{
  "encoder_arch": "convnext_v2",
  "model": "model that predicts nearness at each pixel",
  "dataset": "rendered solids tumbling over patterned floors",
  "train_examples": 48750,
  "image_size": 64,
  "crop_scale_min": 0.8,
  "horizontal_flip": false,
  "translate": 0.06,
  "encoder_isotropic": true,
  "encoder_norm": "layernorm",
  "encoder_activation": "gelu",
  "encoder_mlp_ratio": 4,
  "encoder_inner_norm": false,
  "encoder_moe": "soft",
  "encoder_num_experts": 64,
  "encoder_moe_every": 2,
  "encoder_expert_mlp_ratio": 0.5,
  "encoder_slots_per_expert": 1,
  "encoder_shared_expert": false,
  "encoder_patch_size": [8, 8],
  "encoder_conv_stem": true,
  "encoder_layers": 6,
  "encoder_width": 128,
  "encoder_kernel_size": 5,
  "decoder_norm": "batchnorm",
  "decoder_activation": "silu",
  "decoder_channel_attention": "se",
  "decoder_widths": [32, 32, 64, 128],
  "decoder_blocks_per_level": 3,
  "decoder_block": "bottleneck",
  "decoder_dropout": 0.05,
  "decoder_attention": false,
  "decoder_upsampling": "nearest_conv",
  "loss": "l1",
  "targets": "nearness",
  "residual_init": "scaled_by_depth",
  "optimizer": "muon",
  "muon_scale": "match_rms_adamw",
  "lr": 0.0018,
  "momentum": 0.9,
  "nesterov": true,
  "orthogonalizer": "polar_express",
  "adamw_lr_other_params": 0.0014,
  "adaptive_grad_clip": 0.05,
  "steps": 5400,
  "batch_size": 256,
  "epochs": 28.4,
  "lr_schedule": "wsd",
  "decay_fraction": 0.3,
  "final_lr_fraction": 0.05,
  "warmup_steps": 100,
  "weight_decay": 0.1,
  "adamw_weight_decay_other_params": 0
}
Rows from block 3 of the encoder of a small model that predicts nearness at each pixel, named by matrix and row number. Rows with one number within an expert belong to one neuron, the router's apart. Each number is 500 + 50 x the weight over its row's rms, rounded and kept within 0 to 999. All counts start at 0. Numbers have three digits each. After the name is the row's rms in percent of the matrix's.
Before each expert's rows are labels from the 100 images, of 14848, where the router gives the expert most weight on average: "strongest on" is what is common among them. Only what is clearly more common there than usual is listed. The data: rendered solids tumbling over patterned floors. In brackets: how many of the 100.
# router: slot weights (encoder.blocks.3.mlp.router.weight, 64x128, trained with AdamW), inputs 0-127
# up: expert up (encoder.blocks.3.mlp.up, 64x64x128), inputs 0-127
# down: expert down (encoder.blocks.3.mlp.down, 64x128x64, transposed), outputs 0-127

# expert 37
strongest on: count: one (70)
router.37 088:534502645537508460454575484549506549545467521527516517565535531516519517475446458432443429466424447459563519463438452478541567553487477398462489534534514523480585464627478459594537466464558473519507493458463442584472558569483508589413535473567491585508421367551572507586456492431461503500495476564552507502558505594548510461464466470502466488537481617477470466524495418490548508446526
up.6 093:548568573482516487456503501375459529465548536536530511439517518520566439434475429459574454510568513458500430420516563426471463444512461517561474505540452459427472405487502483515433549551500486475448496457510514451441484508504543508539481506561471528494536454458484496491469541498445555531587572476504509475582474555530577484440380485551526676437489582496582628568453440433585536519487
down.6 098:523507414498448500466509523498492497455476469484401456516499541447534480624460429505549532550527500474523482518459499657554567470517486493511519381533478461460514536530444476453476411508422570427438572574545494491366410587503513462428496439532565533509466502411576512533515481467516400531483501492508489496490516593440573436423572477448542494525541496544525424572452469513442551572462

# expert 20
strongest on: count: one (61)
router.20 082:443570533488433539447545442559499435463465490488542510480519565506475458453561445436550495465445487496562523467410502582477429511430418592509424598509518551498569432489519503574437526530463443455477448554480485539488502518498484472408503460506452494385518385548478475473488546494527599443411468518554496409514633530545481510425479507498428508559464611593479550477523502516557574460458
up.7 088:594500521530420448437564522546567544386553464477519516425568470457522457563460487527495488437496493513474486549595478494450500438424536564526480554484473483437527519578525596525520574458472524449454511559512555500428614585460568465507507553511423519462455419537551503632545528448390580512510457502540504540490490539428448428508385515528480536465479469424526491478421501602523487480481
down.7 094:548528506504466510480519503526583449489473524436450527481493525673389487454568391411421483490461546550430461462436508477491510402509550375541437443508463480472526506416491470466475542593490468434504532449512491618521491528505532446477499517470467546414545504579486515555527486432434445519523414462521508520584480496462579498509490539496510542560554447518410425499518584418531541449551

# expert 16
strongest on: count: one (78)
router.16 093:483505499443458527630515514493518486465502473457515538615543512517538501473520445571607444491382526397437457505391445450433505497489549448496507554569535484471491469567527536569486514487526454613428416478494567524445500516425524500495531408533601577492444460461521512530440559442509528536557581490502516504571447595538466429467548428517518510462507529517489430499485401409581513487537
up.2 098:464505440488412487641542454489528532497459442448491475502488568512377546506469541514493554485448473458443485485354461423483501404501567537504427523492514583422497496510579489506507440522450465535553504467540562527509455526412488470515469516542514467418427565563483617486518497477523495522471466590544465498420619576513597548463546568629505514457469570465502568480461496477513535472514
down.2 097:570452613403467507532498445632504498433543547487492466468543453506537550493567568542517522431613537486555503479559465522549497553475428547525548468506604512508450459510407489464520535481439557473476463533454425453454436555584425396434423436461495474450420414541450520467442483480532488596471501458600480570553493439445531587545492486543485468490512475451534490475508534413533465518472

# expert 54
strongest on: white object (59); grey object (42); its colour: white (25)
router.54 098:460420432501517418454519584554587565586468519495467564457565473391601596553495498464490416561424490616556457531536539564541462500524470480573538492485470402607471586541433515552539507439550541535504454537480478411420485494571507491496502540473509479511533496484491451538466503522495524531525456486555510444589482468505460506581471427471498463539529408445566426457441469504534393540512
up.5 089:483522410573523443520550579469541518498527458566476500469542524477545489595507396520404404530481445442408571517525546570431500519502532478645446458527580542507485545517531547445513412507423556480476479505488456477552515558485406465508558523493480417405447585456566486518390475444514551470453469518445551534498495570525473512560430498484472602531567540582535474537432463512555461513500
down.5 093:520437633456476562585498474540441483540527587506513547469399509489327450506440429542554364495490462471578549481445518528517502542565460535477566458474488507457473515523404485529531514438502484503525568487511610473465500503505540501461523531538527436514476492500562572447598472504474456454571520414570453493563468515454460452499630535486420498422508414537531483465450494495533461453493